{
  "targets": ["its colour"],
  "arch": "mlp_mixer",
  "norm_position": "pre",
  "mlp_ratio": 4,
  "inner_norm": false,
  "patch_size": [4, 4],
  "layers": 14,
  "muon_scale": "original",
  "steps": 15400
}
Rows from block 4, named by matrix and row number. Rows with one number belong to one neuron. Each number is 500 + 25 x the weight over its row's rms, rounded and kept within 0 to 999. All counts start at 0. Numbers have three digits each. After the name is the row's rms in percent of the matrix's.
# fc1: MLP up (model.blocks.4.mlp.fc1.weight, 640x160), inputs 0-79
# fc2: MLP down (model.blocks.4.mlp.fc2.weight, 160x640, transposed), outputs 0-79
fc1.73 138:457505504457514493456479453506521515535483512511495446488482528515481510492530521482507486495551491491443520463475494487489453493525536518525480518474514543501507465490505491470503448503514507459504529499513522539516520450548509497481557526
fc1.74 048:527507484503490512490505475524475484463544458501502512468491478487478508442535537535550474490556540484475492507486497474485505509489490482532481506525494510498491481530490476456503493457477503481535486492510491502461499478513457468545498458
fc1.75 008:524482507514492510509531480447526485526509515507498457512495509501504518456533493525546536535491533515488501493488550536497503486508520397499504496487496527406510510492491508521490534535491488478485527493504515508541512484525497472449516482
fc1.76 026:547473504492511540506445449500509510530510544496475507504503522502447451504477498495513480486508534502494504514516499514517520528493461489530513470528518513502483520489527512459506513500487486487505474519513505517491498482488469498523505529
fc1.77 160:498497519486501495546484548545459505498472506502510546466515496497503508515459509490523513469482510569486483477474505496525493510499474565485520485503522495444537513522478527482533508551527486488520511503485497503509465490445513459489509537
fc1.78 126:540491506527528512469523494517479526475497486526516524505487487481475505505468488462480525472522463433489497502538521501505499532505482528505460512522499461496529463515484464510502509491451535532474496507485479472552485524541474495467472485
fc1.79 084:515499503501528444496565498514465527496490494537488471494501487516482517500483532517538483497476490449494497487485446513479513489518506495500501471526521492488471500511516498476506500517470465521521454506555489458496468492465516517501488455
fc1.80 007:492500516508480487436482563488544470544496507496495516482456460505479498506528479498477521533512464525448516514514525479504510490491484487487528476496488542509559468508521488475517532520497494500517491456463495557515496469500537479517496522
fc1.81 138:514513507484487496507481491483536512497499516493490541514496491498546506542532501509507539541497519522521511499504483496501482466517485521496506530428483483466474511502527508503513534456464515473509505505471508489549454528525474518531531505
fc1.82 017:506503456433508488517485512483453524503500484512531467466498475546466461501521503528496511488496490531473522533537522523525495504512505537499502490543515464484498533479579496465502495504511510482527479492500476461529499480503520523510514500
fc1.83 106:497436541526492509487466522496527520538493513460458489522482531524513517489534516483521485468483515469537466491501514496547477474501467518500487531463491541498530479486450520471521491492496498511473494506479500505503533516507534518479508504
fc1.84 007:486488497439441519476566499475507489568534497507486557513506476515495522486506519484496487484500468529518503472445526500495488446509500469538470518489519478461505503504433454509505520477509494519526506533495513488506505470540491498502533489
fc1.85 048:510456518573464543517516472531508488501471512483487486491456515500501519528510487476504519539507499500477507475403506527553464519454512468540475518464502531494484473513499492494525496484542436520505518499497458525499476525516503504524473506
fc1.86 007:504529461453506523507505474529545493513502552476483501479499502507519555513473495515503509496511523495491460521477506515506506542525555530518509515515500516494485478507527521491501459444464467519481486483495510444481488525508479509502501498
fc1.87 007:489492522486550574495464512510476507508505546478509521478477477486559523471529509493525487527505504455469498499512492492506524497531473479491499474536486519491481535517495519466532513517526499519482513529475430517508478528491527463528519491
fc1.88 009:486466470463505482481512508546542521482503500463532494518496466537472532440504540492514518544551498497496492501504514483464521517540513388507527495505532541440496543487490466540476499556490516530507502482504483503482518511511511479481499504
fc1.89 127:485497519497556509530530475493502512490490495531522488472502511479466490504506487480472538484510514515454535463491496469518513492498538425492508477524500505408511516511527505490535514500515472477484472509508538488528503547480525519491506528
fc1.90 087:509447472528495517477505556444504459527514474496439483500525509439509542496503541519488501528500507534506499493494493450520514521509499492510488496522478485488515524501522498508455507516526484509519507495527480476520479475527466523474517522
fc1.91 149:528506500484488498498533518464503524481486539476517529474521530504545500534454491482493479521468477470506482486488494505488497505539485526554505534507504452491515478527499513482523475508502497492471458496473432488481543522496503526543492538
fc1.92 148:482447501576551486464486485499504519437488512525511494550512521503485496533480493518479450538505510492494510515499507506502537481520503493521498468495499542513544535512485462478496460504519508519551533531502521522506474514464543522520486509
fc1.93 141:502490540508500520499509501537490513501514522544483500504539518483516510490476507453505459480506514479517507448507472504543441486465485471452473506503474492472515493541443456517502500503501495505455520531531498488517527501467494393510539493
fc1.94 010:469533463472520481487531493541509514529553503505531473535487477507498533536546513485536476537486453501532499479515504497495472492476495496485514526506497506443520482497495516551515484532525539453488499501445517492531475479548464489534497512
fc1.95 013:473502522485518515504512481506464487526503529540495475474468501491556514502522482479529454534455480496506505501491536557490498513497500428536524514509497489454504529467510552503513489500526490506521508486521467484479499508495507466517496498
fc1.96 015:501486456504479525427495539522487497523478506512493561500502487493500486454493476524517504510486488508472545450474500497481506469497505510505523536540515512462530511529493486475471510532520500506492469501474511492504462512492421488500491487
fc1.97 013:455498474550488487530448500515521581476494534489543438510476514536501497520500484505512492524519478479505479552533507464498527516510516499497492474511513519465505471476551503512527498494444496489467515466497511471458470515531494547528484475
fc1.98 008:489515504525510556522508483512478513503530499483524526504490443532488537496521521492500504522528463535504475495507500461490509485505501500477500450543496472500478429522500492480473542503481489520473463525496469525528443464468502519509471523
fc1.99 131:499519512487469470539491498513486494520482495515512477503537492498468501500498526506463476446552538491511494463486481517501508485523528491476534495478512501512466509481524498467507500509459509490598542498531472479493523476493524476495527524
fc1.100 019:514472493512488488493518451497496513494497454524551470494494514513524520496476486553471483523476518495551371523522485478497487540485495497504507457493506491505514486521455465431486526527486502486519515494502502530507478498504492486539493496
fc1.101 030:521495513494500537499494524510514487501477531492504483472531496505472467504507493514499519464490477519474457495527526548497476438408449506535519456549451489499505496542453531497513579551510487518515531523486486496475507502541499527532484473
fc1.102 186:490493473477473506516505512496497541490499511486515498547543508481501526533508504507477525467519561502514506485502478499503498477497504493478510519498484481528490522526543564530490515524503452508519475528480476509469473526492465532489546527
fc1.103 014:491533483497472538471519508536501496487496467482477499509447485503485501511526499501515502488503419533525503523497497485477512531522510523520486487507537515500401470480522496490481514530521499487496505475532527511473446534500509500470528437
fc1.104 009:491487515510502477490499478528501505474480519511497496489507487518494492512491479480485539565500409525493494513534535487495505523492499504494532527496452498506527474531521429461478519503496509464506521453473464534524459510464506485487505471
fc1.105 044:497514518486471491504497510505495499494540511533529521462487530472480511512509502492531485508485507462521476445518483487502533479513498522496553568440500491525525506518531507501527522551481491491544504474479476502508493503505489496520489504
fc1.106 160:500454449506477483495482522495525516514498465508562508504500495486518501503522503485495505509510500533515493540498543504543530536496494517498469510525464503526529485499504442481526507528463579542535506512474513516489519488504488507506457526
fc1.107 019:515493468492531498521484542458533470510495543516507510500494507503520495538512473458455505505497453495493502521505485532519496485525503506471454504453556475476513497488534505496474535519486527488491462470527483538530511547472474534512529487
fc1.108 013:465478476512530500503480532531525479526523492509511452503425473515469496521509522556488520533495480497471499533481506504527495502509549515503520528517510518440448508507495529489476472486503445460462511508497501480477491515505491476496512527
fc1.109 027:518504477534520469457497493499519493499516496505470492485460500503455520499535535499505468507518453496502502486480528439492545509510534486499521485522554506467507489494444504498518492471515501494499510484523493546490506516542539491516491560
fc1.110 043:494503491540508511474545471504559537475456543490458497469495527532520501475520513517485463505554499486530522498506519474492510520513503490503509452456531548513481475494537532487446477543481534533441486502489544515469505502447495533517528487
fc1.111 140:507475470499490463493496492469495518500494516487486526484476444484513477494529519514516495539508525462490496520489518518502506491480499500492525544509498480432504517486485531473504520525484507481468471498481503535503511469495560496516503490
fc1.112 048:505505516508514479465515516463512549498501517526510502452518530544504489414497487505508553493461557516522531472474448497447502506512509482504538482490521502513504503524504457464511476483513478507469470476451503500500508498522507517535507508
fc1.113 022:474463465490553530480504482474488514466516548496477506513497532526478495510507538502520489505502502471523476495501479540506500525479479441512511556521480490437521502545524509539467498501484516474487521501502508505530484501476454471488519487
fc1.114 121:530517507483507487533507484546482466517491509522492514465525467522494541519494488512473520514486506479516526524527490506505470491478468484531519481494514509550494492525518530508502509506509495509479495512499525510474518508503484475525490496
fc1.115 112:480545536471446542448491496515465548515486495483509489499503523469484503486517500500487550486495490499424515478519471512527470506492485528552530451516464556507513417490492486524500533510471424489469528513506513524544494510496524510458470525
fc1.116 180:523473518511534498468463512475472466509518512488484529490497499499401499407536563469534518516526547487482487529493482481478495487506468494484495528499472536499489516508534509523510502490542511502459527520540478445528508502506470492494512510
fc1.117 181:512442512547509480525488550520492492513498479508484488500468494495516503499539478528461500481460480492459529493523510506492497492466508486517493489509414482489511549475505450517501492487483477466490548515501533520519500503459506561521551512
fc1.118 156:513478509500470478526527505503468486493533487510507526494523515491520515471494477467471506505522511530493482490516476515526490560428466496521504518515463506515555433524503508470516531445472500467510490478498469495490495483485530506554478481
fc1.119 032:511498491545504496449503542524490499492509494493513503530462486508452572491453465513522510527523497475541506484487509481503510530489503500491552496523494476444521522514517550503532493486508502463525471529512479472493497533495478464433484542
fc1.120 012:544436559518482458506490533525520487523496521506519488486521501505492462502513504508491451526494505462489452507452514502535509485393499517522472496492498507529498466543480484497523521519512511472496534511474504526456479539529512495506514443
fc1.121 047:478507506524489511503523504505452491516492510455520505504532522487491486533510501518504443563478509495535531491514500499513472479500540527487477505542460536504508494505504510502493501492487537490478524508487534533534508503452488505527542505
fc1.122 015:494538494488489490504508512497506492521521480485501498508502510507482462494527496508532514488498516554517521485496499497471517508520545482494527519534519531484514488479524502524490538514484458530467463485447488497545477507484487500505527466
fc1.123 057:512490498499496500489501550526479501525465530548482507524501494514490506497506451448526499517515511521497500510508497475519504480469474507522485492467497517494510518514502520494533550507499517509577492524510485503458538537504499431499499541
fc1.124 111:493504541508531465519520493477509501507486513457518516537406536536488462482472506522498505505495513478520536485501480514442505503466481500525492489476480469507510514513545552521531470428507509490492491516477513493514505498535521529493511499
fc1.125 142:553544527548445477497493507494488494489495530508466503530500515486488504545518485498520483497517478526512458432487499510481493461487487500512527514464476497494446527516495510460483497483543496507530554526482500467475517478531471502540508435
fc1.126 017:558509516490482480444509506478505512505503534475509508522522479479489479500520514453519481484490437519491511511500526476517487557492454508526516486509508494496482516523524495486511502525475513492488494516495477545499490521455474557482499461
fc1.127 019:500511453568504491503486488508479517500441505512502497535456466528483503489466516538496497495550500460472497485462516510541502505507492520485518475472489518520500451484515528493538503485505490530499490540526548539506466497507492511471493532
fc1.128 150:526497492486469474477536512472502538525541481536470487490485484458513514512533488502501517478531502523507495544507568503472484503495501530480479503496471496526484485457462470444549512491464469501503502481500472483487507476478473518523485514
fc1.129 014:512491455552474492518457507449503492487521509467463508532478508551511519537477487511471472521533507497494508507464546505507497453487543501516523509470513481459473508500532539513488478533487522521469477516502527533502489466518494487474512521
fc1.130 129:463501501524505486493516506504589460476491510465462516456492488493474488523511492495495491480498498535498483500508474520517505521491491529530515504415448484522512529556522526513543483488497506534468489536521500470507512548473507491514541465
fc1.131 060:537490478500491521525514511553500493486509461512488517517518457492531493498513513500525482456487495504488523497489506473491493486496508513537491513509499521484478508531523475509524500514468489501528541509493501520455489463470460502470501477
fc1.132 011:510487521485526503534524492527458455502493535474506461505478477485456475506574507520515502504542518497519469512449508521479512517527494500497516529531514510523491515514491509518481512525503556501535534491471519507503467517510458456477476488
fc1.133 163:505532516532486468466509482542514486520491543487536568504491469526489498528469493512480475490513505498491529499502528545577510502472513476510545521501499455510498519522471514470458489448515503507514488454462495491458505498504506493505506497
fc1.134 057:533542489463526474529487506500358531490499469520489501504493470495513502477466465528491536511521491488478517495480467477538455482514512519499452534489543498491512510466486520488519527511501506490473514511488494505498509485498475503523518509
fc1.135 049:510456540519521498504515467515496517493470461532474490483482482524493507488495481504450505492525532505545534519514494479509534506492496538492505499491501503505528493490488516461543502493514497534480494508537478503509528509477510532459496477
fc1.136 111:492462465490497495477471533480533477489534495510484556454531526475491523478490502519494525525474516536523479479456472469536504523469485531517470483518499543502513512494544516503475504547489500494491504461537497490508519461500501501529463496
fc1.137 088:457521527486469508469489541423426497497543513505503510476496482556496572483503479474504492501507482512469499478477515522518494499532497512488493527534512481491502536481510498482528504505467463536499512461499521506446511501529493500508513525
fc1.138 136:497492528481512508479488476497468506501468470543501538511499494499467496476469500443555527514511513482490474459473517492509514528521454539506504523493473510522532494516496479527519522523499538505533464518491481508572504517499517436505502464
fc1.139 009:541466493531491496511494503451522493545490501493473506526484504525521486545527508491464490492486523475486496541450511529507527493465504499547482500509488548489520504520521504534490500552475520514494545489483484495460509475483523491541463506
fc1.140 151:490532551477509513485508484507557449436529511469534537495509528489506528475478525500510493523487522485520513535488547499487480573503504489448477463511508503531519499494449530502458470508478500514502529507490522483494529528484505541486473519
fc1.141 016:552494515515498485486491506513503487512496517481541478524496489481463500528513541503535492527506510535525492514515501496502498507514516454495498510512463532475451499509495430498514483450500508534539522474490479506490490465529510515476486538
fc1.142 124:511482517521508514557513465504516504508473451479528527502537515505505450496447535535504508520540494512478542505488457507508462533528493506527519474478477549491511479504488458473534494488480511496537498516500484448506454476545515511481529479
fc1.143 054:523509529513527510486520489498484512489572535511492490513507477488509506396477499497531515504503535518517493530484506472474520481492432509511507531491511565475439523508477498490510506478500516510472529494503459513450512524478502496498503516
fc1.144 063:459509531508501525503522489510487537517529487540432516514482476506533486515499523518510524510460489492486505508494537503505489524521523488511502497503505504456505509489510400485513509430497562494466526510470466537486479506478509525469488433
fc1.145 113:485503456519505527511518542503564460475513510486508452479499496492513478485518472529505476522528502514473534562457421443511477489494512515486500518514461469511521507523471532519519528518544493446519467487480517485484490523478517524433485515
fc1.146 109:506519492469455534512497500513479518498483489503498531491533494515523497479486513505530509475485498489496510478520519536502449517487510501496512521525520478464533508540482484507498508504535524524532510524507481510538496497510496501544491528
fc1.147 025:511508510523516535511497496510478534506513496495513494501521476513545471504524500507472503552511537520501514499525483481511512486478490533492515532487533501487513501516504476493515509512515505534501500522513522479481497554497475503524501491
fc1.148 099:463490494508481465514453539507546509532485486521521499529470490459499473516508526486515509486506548530473509540515522546472477522515482492497489519485501504544508502499515520457481506485497460480522431523501545525490494485517522479501494528
fc1.149 114:507471506496467503541561489487465519512522479514512513511506483475544482514480472501499511465460451527502541517478504515511459514521478553490506524522474477532459505490513425470509474502513510490499524547490470528532528514483517505493511457
fc1.150 022:495502544518491493460467501474498472473505532556491535536494476469517515454503463503578504502517461508485511495515541535513516461519539497503496479551512509467525497504499496486467535493494513489480507533492472490486457500521512533528506492
fc1.151 148:500566494538506501539482491480494492523458499486473502488491492525503527489496461499494506466459469504500506494522521475484465513482460505519502533527499440503514431487558507526499481478502507515526485508509486476529516511491526493516512477
fc1.152 013:509495476510497496491513500503476522485538478489505469484491512506520473485516531522515489496517526489520472568460511493510492519502505505510472431522536475513533474498559471487508527514488514516489511470479458474511489508477518528480502490
fc2.73 126:494552514524523524490479522493490499484473514492473529456503463467519488484550496501490440517537547484488499524560502513511489510475459528509497466484524471499523535507449509501488524476467510515457505476467493480522486522487465550484481476
fc2.74 047:500559480519488487510501486512525497490529509524508511506534460477503524522469475492440494474456443513506493496478470522474550524491513530498530479488497541531486470464472517477511504533483490523479484477527450518509465535486524467484503522
fc2.75 013:498552470489507510494499493525503541489507474495489524483516502516506533525477484518487507500477440482458497521490492516480496505485451474533516517493486510591505510459510507515512465533528524496520547536508520482484483517508447519520498506
fc2.76 026:487519506506505496473532480477426443473472473504472527529482485503504516503549486544542489482465508545486480552492492491523491505480501508509479497445490494534493488482510503514486488543548516448518535536512530512490480545521513482490490500
fc2.77 158:517528508531463519564545466510510529520509520478498495474448481560492540495539526481473479494499503497516479481516499524501513505476468472470538535484540526461474484511522528479487522487524510506465462508509500494512543539526496486523510493
fc2.78 133:556485534474496501516543466462482499474496480481463470529540531481452526476491532521497512516485529491506536483495511445481503476537514458486509525454486523554480541478511462498524495527534489461492513477497480463515485483559524482547515493
fc2.79 089:486507488513516468525495504468491486481521456559515440501500546530505504516537489489521521510519446478478526476485482483489494495522517509511469504501499492508496523479464461456458488487469520530515527474446499496497501467517492515470489515
fc2.80 012:506529418488520514519501475530482543468505485507523535484528511509498545452456515503503510515480465489522502517475507520485487496507470476537494528473484506552481506474505535511507458488528521493503543524523508470498515487517474525491497512
fc2.81 155:534503507502495480508501493530502560548488498421482497534540500498547502445487530531536495502522509499539526421524523509491534510525524484487497464547491480507515474508482514487471528478498489531521473518507499526493492447496492525535526463
fc2.82 019:472494496559530549465494487501523471491568483506470567512537506519478540496506468509510499531501460480500467501465506498509487500471484501547500501482469533555487467489467512501499485532504517493495566509527511518490521484504487473542469512
fc2.83 107:493482469462494445565502475510448488544499499517480516467506464540477473520547492428504526485521495495505465526537519498444517475517548460482537473508490501467467505517499470492491483501516466555487511528512463501519479506514521484477496521
fc2.84 012:514520440510509520521476514502502529476499474513497513483514503494509507493460500527511512501469487483450486535507497514516487514493468486518500484468484545577495495450529545523499451527523509485504544505543516499510490524497473501501461509
fc2.85 046:495517514513524480478506490495516511513510473512498479506517504502510533467524498518507513543493517504515508533513443523506521533553477465486461516510473482485514441434542510524500539515509477458482545515496458508488487489441494478481466510
fc2.86 012:544548454510469482510507473489506500484509444554517523509511504531505513469483518521501520534486440525494467516513483511503466478475455482517512464488475570539482533468492487466503495517532550475509576499519497536506505488480470509484506494
fc2.87 012:526537436499501473524501505496509532502503450545481522495548491523506520520474515519507511496450476528507506525501505497495474491489479479539480498472490540563505483477496490533485473516532506499500563518515551470495473509507478505474488506
fc2.88 013:513522475518495476513493472498491553493518467537477532493508508503520492506467483504497488526417463480429506531484519541503515499467448491553500497492485506553469489458498546509502467506521501499533530480493522503508496521490487492507510506
fc2.89 122:510482521487496538521506513534488492465456503477499498483486507487477537485465489481522467579485488535510512503474523502543445547510495487538482510502450486539486499444508496495496500488517518504474525513475491505484524485455525487511511467
fc2.90 085:504488507523535513516493482484537527501466512476505516506473459556480490499508455468524499480527446458445509459449508551515549497475501527531544489456501477471478492547506500511491517498512496500531505476475539558500506502481536503526503493
fc2.91 155:548515502496513496499501485512517496524539482467506487477512523507509508502504498478490476479522539545523450512466503462501491467486489431457518467499504488499502487538540519489579515485487475443478523540466541491504513471493481496541521485
fc2.92 151:535524524468481515512520497504498502487478491455447489486482478526486529484500497482458502487489468480510531498523511490459512499503488475532530542504481518474440512514519493485519525518502422533477473498490497441472528542541507521531504519
fc2.93 159:556515548510486515497500506514483508480484489493516448492473492492523495537489523472501496508517506512497484491501557530497532511483482484512548500489511466515461483529504517501448509498556489456513524521464517483536480536545488534523457555
fc2.94 014:531515445497516517507498494498503490484491453494487510457541512537496480471453520538506509495468476478441492525511535495496493511507451481564493502501512510584476522505478514491500496494491528520496505526542481513511479494514486531499508517
fc2.95 017:541552459490514494498467508463511526481521478472477522500518488509505513481506531533468515489485505528457470523511499516504489466487473524520481494478461529535502478531502528515492504536504517490509555537518529498521516503481443525503479482
fc2.96 016:493538448466530474535497487495516524482528492509507528518518528486509516464476550508506500490450484504522473537455522519452519529498469476532466491469492539559464515445469536484486468462501521486546507500524520523496479494525531505495521483
fc2.97 015:497515464475516495519487500514469513530542475534484529499548465511479531489477512514493513520483496486495507490490493505483476493511422490529532506468486526540472561489497479524470457509555518497494562520527487485534508486507491486501509506
fc2.98 012:497530428489494466513464509484516525499504446496475502486518498490499513483517531518494518526467478497482498523480481501507477515501462501522485530474509554574485528440489502522540441528502534536484574509534516483506493488490498497500501480
fc2.99 119:472480475521519487428444500466500499475487491449488505515502481532467483513484528501505510539501443502528511513515537491505488524504462507484498524497502484495521517491487431522504478488513516552498500477494438535512522471455510508492522486
fc2.100 020:509533460498499519496535479540491524527522509456506520460514462507520515531544510488535508502468468458432527511490475512510490494513507475551493515493479514539508515456512507503499460518570485530527502501521486480505510494481545521537501498
fc2.101 033:510434466524535516516490507524491478482532513502471549500459483451502527500511507516453493535533478520479487530499490481485500507529505483484502497467512514550464488512514477510511406489486448483507483480519505506498486562507502516517464518
fc2.102 195:513507503497536520501477485521499507478505476571498531485479492526508485527493477508547507503519460468511495519507495504560480496500500532473504483504501508542509488495500428469501527493511525510499493495487538458525493464487466472488450510
fc2.103 016:520508461523507517535517506480523497470521488483493521488519489519513531427481538506518505513449491521464508542496470530500473495496451483494494480508499519521513552509508542495547449500496522542503490470495551504544469476501483524516513521
fc2.104 013:537509427485461491544506495517507525519503480499517529499503475506516531485488510497520500514451495519474498523482511493485501488470471468514473512481507494526472523469503544523493455525536533558501551516531523455459505505522495511522494518
fc2.105 048:497520484515498523508501492476537540509482526465517518499513494487464475472488483477490469498478473538486527501496588538508537523538495487494515456534512519522519501514502509511521480485518518510492539511535490522497531468493431481484497525
fc2.106 159:495520511508479458549519506502442540486467496512425502517519499509486492503488525531515482500516474488523453467515500466478493496512505510483511471507500511512511480534489523537490462502490464517508483507489519450529500488527486504524512491
fc2.107 020:508525498502480483517478499534469530511513452515499501514510489532479509461500484513550526519469509507506489492478498460482484514495490486533522506505459541548490504488477505489513492525493525494493533533464526475509509490490516492524481536
fc2.108 016:502539470512473524498519494498502533463505456522533499516561520525502534484500502500521478503492483495503473497509503505485514496491450492532518466435463549545535513481526508498509493487494540516471532488510507505505498506484434496468491441
fc2.109 032:507544450502517519528516508501476504498495477518515513520490478542495528473463516486497498474445530470475518484489490526505497498489493511502519466477444521535502502472491510489506471494499482538490488516512492489512533490519484478504534486
fc2.110 043:500525469484530553528484524476463481502537482542511507519484461455490507485538525516501515472430495505476495483515500509492481482538486509513499518519472476518504530519502473510519520483545515475517505509466474502525541523485482512490498529
fc2.111 148:514484495486512493506493455489472490565492495517485499511503501474526468474499527500501490506492512502501496479512519462520521497547495566465487510496543531486539479509476492518475510492484522489517489499533524500511484510474515498478479541
fc2.112 049:521496472487516523539532475536483516493504464527513562492489507478456483512509498515469513498479507551473516506504486529488530495514476483497493485526529506507491503483480481529503517501480539524542457554485521507503528530507527467508535489
fc2.113 023:569524496479505531495525484524483502507534458507519531490511505494504494539517479523493488506496508499481529512488547487518489447512474488522478461478529542512499498533462492482471478515493514496467559543504500507464486464502493532517464504
fc2.114 118:515497589519506515484488504507555534517509519534461491493483501460471494472491466479498474530480499527505493481543485542506594475495514489500460493504456504472491523537500494536475509465526496486483508500483514463518534467482516504505495478
fc2.115 114:506499469508508544471491537478503485475497465489483472486527530467495519528518495527472459495505526516453524494511512520497449505512516521502482522478577471504464509488479504551511502465529475517539495486522485493515487520526493538530513501
fc2.116 178:507522530504510503508483451521506490531500448480462492476483513525550469551530475467536482520476413516531497546481527512530508493510508553529507506501511498528497461472488510491486483491503485528504499479513486507481477480500525497483494529
fc2.117 188:548515499484528498499503510506499513472529510530488476514554483494478473460490494478525498469487459474502484489468493454483491499495550474451457517519526514487534527511467503500473505494501533503526547447508512514506505525487489573462458511
fc2.118 154:499496488549527509444514534491515495480486493511457484501488502513518527501506530526472545549517484532441442515487478504525484455502501489489495497510510489525475489524531515470517457546533483543496508513462503532487505506470475509527501511
fc2.119 033:513508466462466499541511489481485535509488466521513519497500523481529494481509529486494467509476506501473498500474505533468497485516460481479496506454499512537511511477477492511522482492498508544497478493496466534459515490439466522546502507
fc2.120 016:507536404461508507493492489463474515464521471507496503505491486479531527500480505515486507478525469497483477517526484490467481486530476487523517493487496542544488497480514508518508481501497508511512542468535518481542529467460480497530507485
fc2.121 045:477478488515512551479481530496510498496505489495500521498531537483470510500484512481486511463470510531472441501496557507509495522498454498542485496460542511499477529471536501548515489493501488534508520514533499475466510492504514538497471484
fc2.122 016:526498475506505476512518485490500543442498487500529534506516457520483515491516467522463496491463459481468485516505510505470476529490408463528500471446498480519521545474496478510497472495511534477510509537514539496475499520479492544484495521
fc2.123 058:494539515487487537529483488474534512451497463474470525494500525497522518486484504530491510492494472501492500497495527493496502546506506500475487547474525464548516491479496489481513459461479506505495479510512538505546531512500543538519494491
fc2.124 110:478501478539494479487505535533480521491507521518463499476560523502489479525497468502536498539499503527507493538502498507534498498523493489531509473490531539501487507505498474488451512472492450480519489447508546508500538458511457532472503460
fc2.125 144:489477495483527500469533477481512481485508494534487483493487482498507432507485520521493504450448484466497518550472457463534508513551525490523494528566532534472535499518477478533482485520492458485470501502521482533486509505446487527505526492
fc2.126 018:485507440483522476520533490506504508510528454545515507476496513538506518470476508488519506509438508484516457507517499481483491458523508481481497521486547487563519501450487511456523472501535490504446547503480473492498478488509508515523497506
fc2.127 018:509536493463525466512486516453509484493524478496492534449551521490512511498494506478509474501451478515494521508480470487498481499493486492577500509477511514513508540503536493523464535501531507505520507529487510509481501526527470480464447534
fc2.128 149:456466522475492543475499497523508457518546486506480516514513514506525515509492493433508540482484502469454521444497511521549510496477494505481480551535470478490484499552499497463502486491501509514474492499500502478514493467504514517535514481
fc2.129 016:511528485450512479500499467522488510499477466514475504461522506497543506471478491533543529536482500499485507514491500493518492545503458490506540477497438526558509505482500478514497498480534488495544513538508503475499488509498485493501491519
fc2.130 125:536518496492533497547507514464439515561490488505496514564479484519502480507502504481514497517517475529563491520516486480493480483558537501504475490523494467485556507526518499459487510496449490529440539522457519532500474518498525514511478505
fc2.131 060:492514512502478486498468487525499450501536496521483516522466483499492502471494484516465498478469505497514463548468484520459505503505524499484517507529496527507490515463470528484525498485461523508491517485531458516535500520523494454489513508
fc2.132 015:495533408512491490515472504479545516485524477521503509498517504536530486499472478501486523532459464531482518490521523488514512496476504462521506477504484520532518483501477536517517477519512507482482499529541483470494514506461487500489507522
fc2.133 160:454517485479483478536520510500524494490500523485496465485486534487542534471496525490488528516491532486514461483496510504406510508554477479488489478515500505489496465468532538502476509484533501490535525517549496536513512501488522485480488537
fc2.134 054:522518573567487544466517499501528514483491512492478470480496503486548506494499551481491506467498473523454541509516529512504533489541480511497487494509497490491481496464507505511494511510490507542513519524533516496484482482458466475509510481
fc2.135 050:487529472493505510545486509489505500478519520476457509516514524524482494488456551440513508558488498539482517446486497464545535468469497516532523504474478480490494508514531488473454500556497540516434481539470487493488484445473483483470509522
fc2.136 108:471567484515525514461517491457518510528466459488539517557499495595491561521506489521498523480487512466516486524507504520508503445517495500527508491495459469502519504481459522525533535498526492495492508471456521511497498475513514482516489483
fc2.137 084:517515517518502440504483508486583483470482515463425465470491484490483476521511514526504502520506542492458547508494510546470475512489474496467508449465510490513473495510474516499525552482463556482494497478494497484493506502504473501492490499
fc2.138 135:538457436526501469471498498433494515486527466524526522510542496533508491498536490483481469489496475505496486493505467455484524478486504486482508512510543502504525525496477496477534479512529486547562539523494479520472512488478493513502486486
fc2.139 013:496536461484512484526506491524479523451519474493502476464507503502513527483499533525507504515472458515482477490511504487494486481523444474505506458467501514571485503466543496497503483503526522495514513519514541487520466464491460493500510515
fc2.140 148:471528513499507473542506534520486532530512467534465502524533496511488516526486478520475500547495527495439432460516499512503488452456482535515494530485541501458515526497521483531506485516516532512460491486513504504494430523455490518514530484
fc2.141 018:508544435470492507515502494504485507485543505542457479475508487489522476506474514514500535528477502509497475515478484496509487486505510495511512509498507545535485497429486504513518496501494529504506563461517533506457518506485490524512514483
fc2.142 127:494468512509493462486484561536519507461493508519458509539515522438512495474504483467491489541488520508564449489494458490489537497495507482510506509511495466492516496512545506485480500530516549524482487518480446536497533472522458543452499483
fc2.143 061:501512532491516519491445495510491535492542474498503506476506524515494533469516541398522471497485420465484487528511484501516508485529468482518502499468472466515516464489520525500502482503518492524555540516529496474528455496487528500448522483
fc2.144 060:502536483534545513497465495496463477473477506480521476473467479508466523490543472517502492523527521477479498468520462466491517510504507479513529456498484494499521449515517532476494489513511472519515563504518519459525446511518485502521540523
fc2.145 115:502507511509522494559501513483476536524474530517501522518532485467476523523454472490524506484480451495496489468457507515473514528503501503527472513505528497489498489496494440510461492486501525472460470512502514495471528528467526465507495540
fc2.146 097:542482573471472474488525507500509501528534537505531496472469499504490508512552460509467478496413519468501515511514500493506524470496479510517489524452530499528498513555516547528491501477470512531490519493481515479479446495524505518501506487
fc2.147 025:527567458487499532549486466510532489473504477532497477510489471453489536509497544491496484472471460455510495509494457495504505507486485482487458463490493511570514477475498495464488472513520459485524500520472535471546513481516499510484511482
fc2.148 107:479513495470495461572484509519463519495474486554486535490500474495557470457471504511496514469496483551516514508483470508518501485495497533499499472505537532471480511533476427489478499489505519481475524525524486512482548556524456510502476488
fc2.149 122:460502523522492462480517519536528466484481528462513519539524477523506528494556532542491463518513504520540484471509484520485473541481484447507523503489520479479492516500529561510507501466481516489508541492470495478504490509510474494464465509
fc2.150 024:525510456478513488507553496530512550487489453469495495490490501538500473548504542503465559550512525496480491489480457484489486544480493522507480497456496508499490490451468507478528475532484513524462503458490503504524516520526480481501522510
fc2.151 151:525501495477496487539495485498529531507461487516528557504515476528515487485510477513494487516481498485514508512478543500501466460486524512481493493478505504525506547506445497482480495544465518478470544512542498524478505510484502517525468476
fc2.152 018:512527457508535511552501485481501512470501461528484538477525472524485524500503534512507530523465437481491509496509469525490495481490465464508522502501471537565481513486478501502498473499493517465501566527521523475511489473468483505514489544